python train.py --patch_size=[2, 2] --grad_clip=3.0 --batch_size=512
Rows from block 6 of a small self-supervised image encoder, named by matrix and row number. Rows with one number belong to one neuron. Each number is 500 + 50 x the weight over its row's rms, rounded and kept within 0 to 999. All counts start at 0. Numbers have three digits each.
Before each neuron's rows are labels from the 100 images, of 14848, where the neuron reaches its highest value: "lies over" is the class under the peak; "patch colour" is the nearest of a few named colours to the mean colour under the peak. Only what is clearly more common there than usual is listed. The data: rendered landscapes of hills, water and sky. In brackets: how many of the 100, against the usual share in percent.
# fc1: MLP up (model.blocks.6.mlp.fc1.weight, 320x160), inputs 80-159
# fc2: MLP down (model.blocks.6.mlp.fc2.weight, 160x320, transposed), outputs 80-159

lies over: gentle ground (57 vs 27.4)
patch colour: orange (28 vs 6); pink (27 vs 8.7)
fc1.181:484535450411463440469539532482549527553480508624455515498523496504427553552469552411544482490507473514528460526477577385492516545499519482564511453568458501644498519435489510536480478413500484521485524514513480506686476513430574451629491559
fc2.181:440480482523486474494433527604424488509549480449583533545565414482490649467436520514502541429454439503468427546558499418475425511414601589542501415538537598507495452514491533525556455472525455506482460534457473470580552523448578482442495488

lies over: steep ground (35 vs 14.1)
patch colour: brown (47 vs 17)
fc1.185:573404566519472566485423498447459499504459498621457564512464426529531514510417499552463504497528436476558570585600553538494477535449397519435453479466503493547477538553574525498428529456452501543498607505545542463491448539455603472499501465
fc2.185:520476476445498508463531565529410530505549453526580479553566479411551524487475566547479446519427474452387466449590496471544524485423564556475530536491596448434521438515541504485534485470500488515588463431535417446438531520498596435444482521

lies over: steep ground (32 vs 14.1)
patch colour: brown (67 vs 17)
fc1.235:603510510488471428458534502426475416499438431510380584530444517480562567496496513463499496541397548531502537567615443564490432468519541497500514583497392467452525483535485547567489518413505394554460609489578489463471503477514484562514466522
fc2.235:429505500513454460547490488550536591491491556436546554468585573508478522565524438505583532492430423487508534445414483339526560498526425509472528439515518452506571486484526457472465559427566516355573474442520445555430447490514498429516492472

lies over: water (92 vs 7.6)
patch colour: blue (42 vs 1.4)
fc1.234:505429523456558542565507564497461535468498501556478428553534483537604522520491487685493494517430624517493526420445410490474402486468524503566588528463434545502436505529470511463466497397482583448511559488545474491466513539496496461449490475
fc2.234:490456472601503458489464447540404450548574523504545497432500469537491400517507456501436433429551472522506480577458537530534426595534502502512632545552559587522467558469431438546564471478450543591424424457500468391487453422498454556484486539

lies over: sky (100 vs 48.4)
patch colour: white (46 vs 3.7); orange (25 vs 6)
fc1.208:433484450519524494508541471475485436506563493481558512540390516535555477541462434487501598506528440594516435544433461472392463516472505387519416524580470449531531495455473577573495468494524561449456478492566551451548524498556490525465546528
fc2.208:529406543578509495407512499530577492456434557481503523485450455511505515536436506468478459505474505457555583529484441585505401520406474545472458610483604454436563549474532460423521559422436468516550536504432509583521496451509490489450431485

lies over: snow (83 vs 2.5)
patch colour: white (94 vs 3.7)
fc1.31:515506493493503423490494386463579429599487512480481538539485584514430464627500478438622328528434581495453487439439527479498471535504451476488542578588447409559609504518532507386530519453533467493478576519510548472507504515488456476475601511
fc2.31:536504503498508443362456540548537622472541566509464486506561490405541524533557501564442527426530457459532453420516465406537494462443458503560524453509537476506422530482586470475434519488588385514459507535569473550520512584503562481502582540

lies over: snow (74 vs 2.5)
patch colour: white (98 vs 3.7)
fc1.245:514474516491482558469454378380563502567585500429424509499492536435506550545527463546535430482444543439537522431522498471506477521512520532465613538564446497427537494471490491470584482443531479509533559494573553442434565536532560555407546435
fc2.245:520437575515489521460507471496552547497519532493471542494495372432457517578489489486448505451516577411524397418501501447469556604438417493546501492505594519569453433509561426430550515521545576519492599525543509468472461484494508472494598552

lies over: snow (31 vs 2.5)
patch colour: white (53 vs 3.7)
fc1.59:512500586496543462459579480471534578502485485595449418521572521357485518609507438576549479485509529529518517460422558417535490585512528416487579468472455563493504469571514454516510449542513542469426547551571449464451528435523471362368592512
fc2.59:507471472530465544555498544499482443432347605527517593458454498579502499460476458422487494531439505448549467547577529499417398447515464554573456495466484476459464567471451584529490447542511478515557477478426580545554467595435484470528429523

lies over: gentle ground (66 vs 27.4); steep ground (32 vs 14.1)
patch colour: grey (79 vs 25.9)
fc1.114:442451341513542461537546497476595508427495499459492473549535533485603550541501500566449510502521572533515511435520594440554495389439499448593520507508469452417490580518486470563501552483517440456431471496520458516468444579447542426416507475
fc2.114:588363546516455520547459466478421391574476515528559474479520479538559532507528477471489414501503548461501555420417512485517592424479515630579495498548412604446481506534491534521537455482505501434513505477540431440526638542506467524576532477

lies over: gentle ground (55 vs 27.4); steep ground (34 vs 14.1)
patch colour: brown (38 vs 17)
fc1.220:541433515485419500503502434553488588564659448545500489553442527495478500522492469478511527451495489518462501545579551596497493518489558500509454466504423570467455562472412513551434361619451472476592508556496561531495578536475489539457465499
fc2.220:498513425517526464410585556506482422464489546502511472436499446473476551583529470455514480518575474536544573513403457468473536494452492470511613504523537522535502444512473503476516484489526516507327469480472473641490435425551520451635530470

lies over: sky (100 vs 48.4)
patch colour: grey (57 vs 25.9); cyan (30 vs 7)
fc1.262:514529488461552532516486488477410540494540468483569454458448503436562474529517495427447509556509484526413473460519562483482487383409553585525488575463527411452464472606521452492460578573524500555522612549476479472396576519535418486546488493
fc2.262:520452440537539448487464477529443543488492489485478474455508500451492513498511424464523607518630502394652473485538545489521436484570495427518458408490497520527543580441551491559459526532492456561482435567554520452429530434435572505568499525

lies over: sky (94 vs 48.4)
patch colour: white (39 vs 3.7); pink (32 vs 8.7)
fc1.40:559423487488484529418545481404585537470600618572456508525502494458543480565476497456477376419491480438537406547454454485461479467527517537550447498554527529522499427479610481465528613444565453494442476410593517491461493455512552430505424578
fc2.40:469529463525496505551460571554407515517461407467504464499386461485560531523510560478460520595458557513549568421536531527545503528551568401407447534554584518478423519593404508401505491506498455552449535466402560475474450535476433465604551506

lies over: snow (69 vs 2.5)
patch colour: white (70 vs 3.7)
fc1.308:479592419486496584442446469520500488468531497436536392518478490502374586460597547551535430442440503488511515495533494503524498531445478481443531538610433503483496486469524550543532513493507540564481543524575507484414393558569418572505609496
fc2.308:452488520523477646463512651527549529534474543501501471611471452537499452418441469512474543552614514523499493525488428448448550558464507464459478583429490479484468492399602537427466533515520491547416630535521467594571489592487497532525545491

lies over: sky (99 vs 48.4)
patch colour: black (97 vs 26.4)
fc1.118:508511587581548479371469457482402508439486565476480470510340395559479465464390525545595545482508549545465516570417410596585459471472505460473476511485489462562519515516440504517426568505526518504523523469545502480379564561482480501525479472
fc2.118:348563573480522467492457518496602490533484526500552405527449445544489465466497515467459516480512504551563498494411496433460552582505506540560414568545503492457537549491587393624545496471532533463506398458416537478562491454568520523450541496

lies over: steep ground (88 vs 14.1)
patch colour: black (54 vs 26.4)
fc1.206:551474469488538424485516530454560508571469446521590425608445436514566525563480459440572530539512557484509568434504425471548400453397496509529541520468443544547479506525477544481495518425541513555526450466458583455488556642369454461548569479
fc2.206:567541469493437594432473433553458446481532545521480496449543512483394530515624534519463585527404524572463495541412512523518470494612492545485501523525491507571506570493511510480532429499456583536507488455624462487513448547525555511386465528

lies over: steep ground (72 vs 14.1)
patch colour: black (58 vs 26.4)
fc1.222:476531451385514487473568508445545524495480501582541497445460476511360484536500528527457509541470494444552493559523571523485492483622448449482430496566501399528625533485413362531526484415569508536486521526529574488552485480492494571559513521
fc2.222:514546531539525527506315448520558437549569541582561432635541457456584466403470482518507387416591514553543476528486493452480540511466555549521508528489465495580418515547584497511457529535515445506473529527513514508410616501529465545478568454

lies over: gentle ground (80 vs 27.4)
patch colour: pink (62 vs 8.7)
fc1.173:473423455510478451513515506459511467518558428564422491530491509482540395536637578479520504482510485526486489474592470473514519491411536502507496469519453530461440697533497527494448447541523446505490454445628421474501502460401486457518520507
fc2.173:468474481446537542530460476463458556537507554472553511536552537544524555504554467508469490431470546599539574502456495544461596503527581532478542603531524385477464388518488499416573535480471480424399593490533533435668548472536473525461531542

lies over: gentle ground (84 vs 27.4)
patch colour: green (27 vs 3.2)
fc1.217:474492333551505497474514492493505568456453396486459544517507551600549560529491486529509522531467505589531484581598477512556401506539517502556429545523486559485541479535445563591538510488461527528440389465482439486477516519465481544502409465
fc2.217:543436623522461573464505561499499524460447590453485545501445477407506561513535441492527475507619542520427573460466460554478600478425446501454581505573489448535423521503515404508499510521512477465557512524615598432500490467461511470394529496

lies over: gentle ground (80 vs 27.4)
patch colour: brown (42 vs 17)
fc1.280:513531481468533466460520490397482498441500503554441501469483496548502440439467500562398541505514476485560514471582404451502523492459531540540492530530549424572476545492510590510447508468432531533581539584537481410480517446444586395482441426
fc2.280:452523542476538491452574547497495557566460541509536423489569495431555569559535387497593506437424491423363422461453533588492466476499513522526481572543545513435502486539561470539576520478514486530519477507506432524432536511526405490522444511

lies over: water (27 vs 7.6)
patch colour: black (86 vs 26.4)
fc1.258:524489500437477473475424399576523463510488506489499472502451393447450406525521492488492354503570540492514446482431483508465528478532493505548485458597489494558543446502490605551553515511593583515532550455375499445543478447456468459530517516
fc2.258:545532416505511447508518516416489542472483438473441464472493514432634428494490503430612583560496594515443482371440456524411551481508541469412510473505525599434546501481521472458555540482532463463512536502500474541374484570530499406567459534

lies over: steep ground (35 vs 14.1)
patch colour: brown (45 vs 17)
fc1.17:503440388450627523449458524487477537558541489574456371496517542573576455549528495411514571522456523491466513517510593513483509523499488557560570622449524488376433540471468474421459453523514539494525484554491430472477553509552593567593494529
fc2.17:413480438532488574525549565435473492506537415468582525428431531567493550415509465466512549495494499517464473561612522455594466580584513479412410525487439479476569524479493622491545559427447479463480434447470478484480521499463576519542477436

lies over: sky (98 vs 48.4)
patch colour: grey (53 vs 25.9)
fc1.78:538474510472497512548503520446497479485500603499513472502618473466472461458615535495423432448506458527487530467463548519512487503485601443465490443524522508472538457469564535470564412403563580568533538517453434478522457478466535538558517557
fc2.78:562422524542482404395525499481495429490510496467463529513489465476546565506528433467582577465435516435538530517433545420492463537533473545544586552566493523471477598564429423489542544445518433476508531483469574467471572448610456556526519517

lies over: gentle ground (77 vs 27.4)
patch colour: grey (62 vs 25.9)
fc1.196:471473525438545512544563500479459528534445445479504471458535532481537508530540473542490526573553475439469496548521552447523473522561482593467414478483510525369568499456394407623479477530522522449480553469649422463499608552447538458516464504
fc2.196:474429490540490516482481470504448480514478554463530593602483435562464536476424478448474519450491485545472503398450511551517564587427444523552500499522556511476488452443550415379567518487419565490503450506450550583523508439584382485475524474

lies over: gentle ground (55 vs 27.4)
patch colour: grey (59 vs 25.9)
fc1.306:535410513381497519470521553478449434590518452556466502498461542604469514468443528472462413556508484435581452443564563468542478496419423449527536517455434556545487453523461548453504505514576516542557621453646404583534539534429499453465559577
fc2.306:535513538587371409479489432491496513425430460485504500495544501457519511467519484492513638471572469575432479551447530485468500467478498442529432493577519548492583527496470597538599490568517502464460361567467564520492510479509467471536468439

lies over: gentle ground (93 vs 27.4)
patch colour: pink (31 vs 8.7); orange (27 vs 6)
fc1.52:498527438497595461485531502530451562497437450456516397474475441575434493578513486469548560539535521563480445445565462455512489542513466464546527390568502461551603498505471528462549471527543470519465478499504519524544543489532463500506414526
fc2.52:510504680575471452508542485452473430569498502533529521492488626411554367445533513521549533518500468441492473515521535472514618499484482453597518497443504507427492471499451457530410506542463512484590392411541478473500487519370474501476504479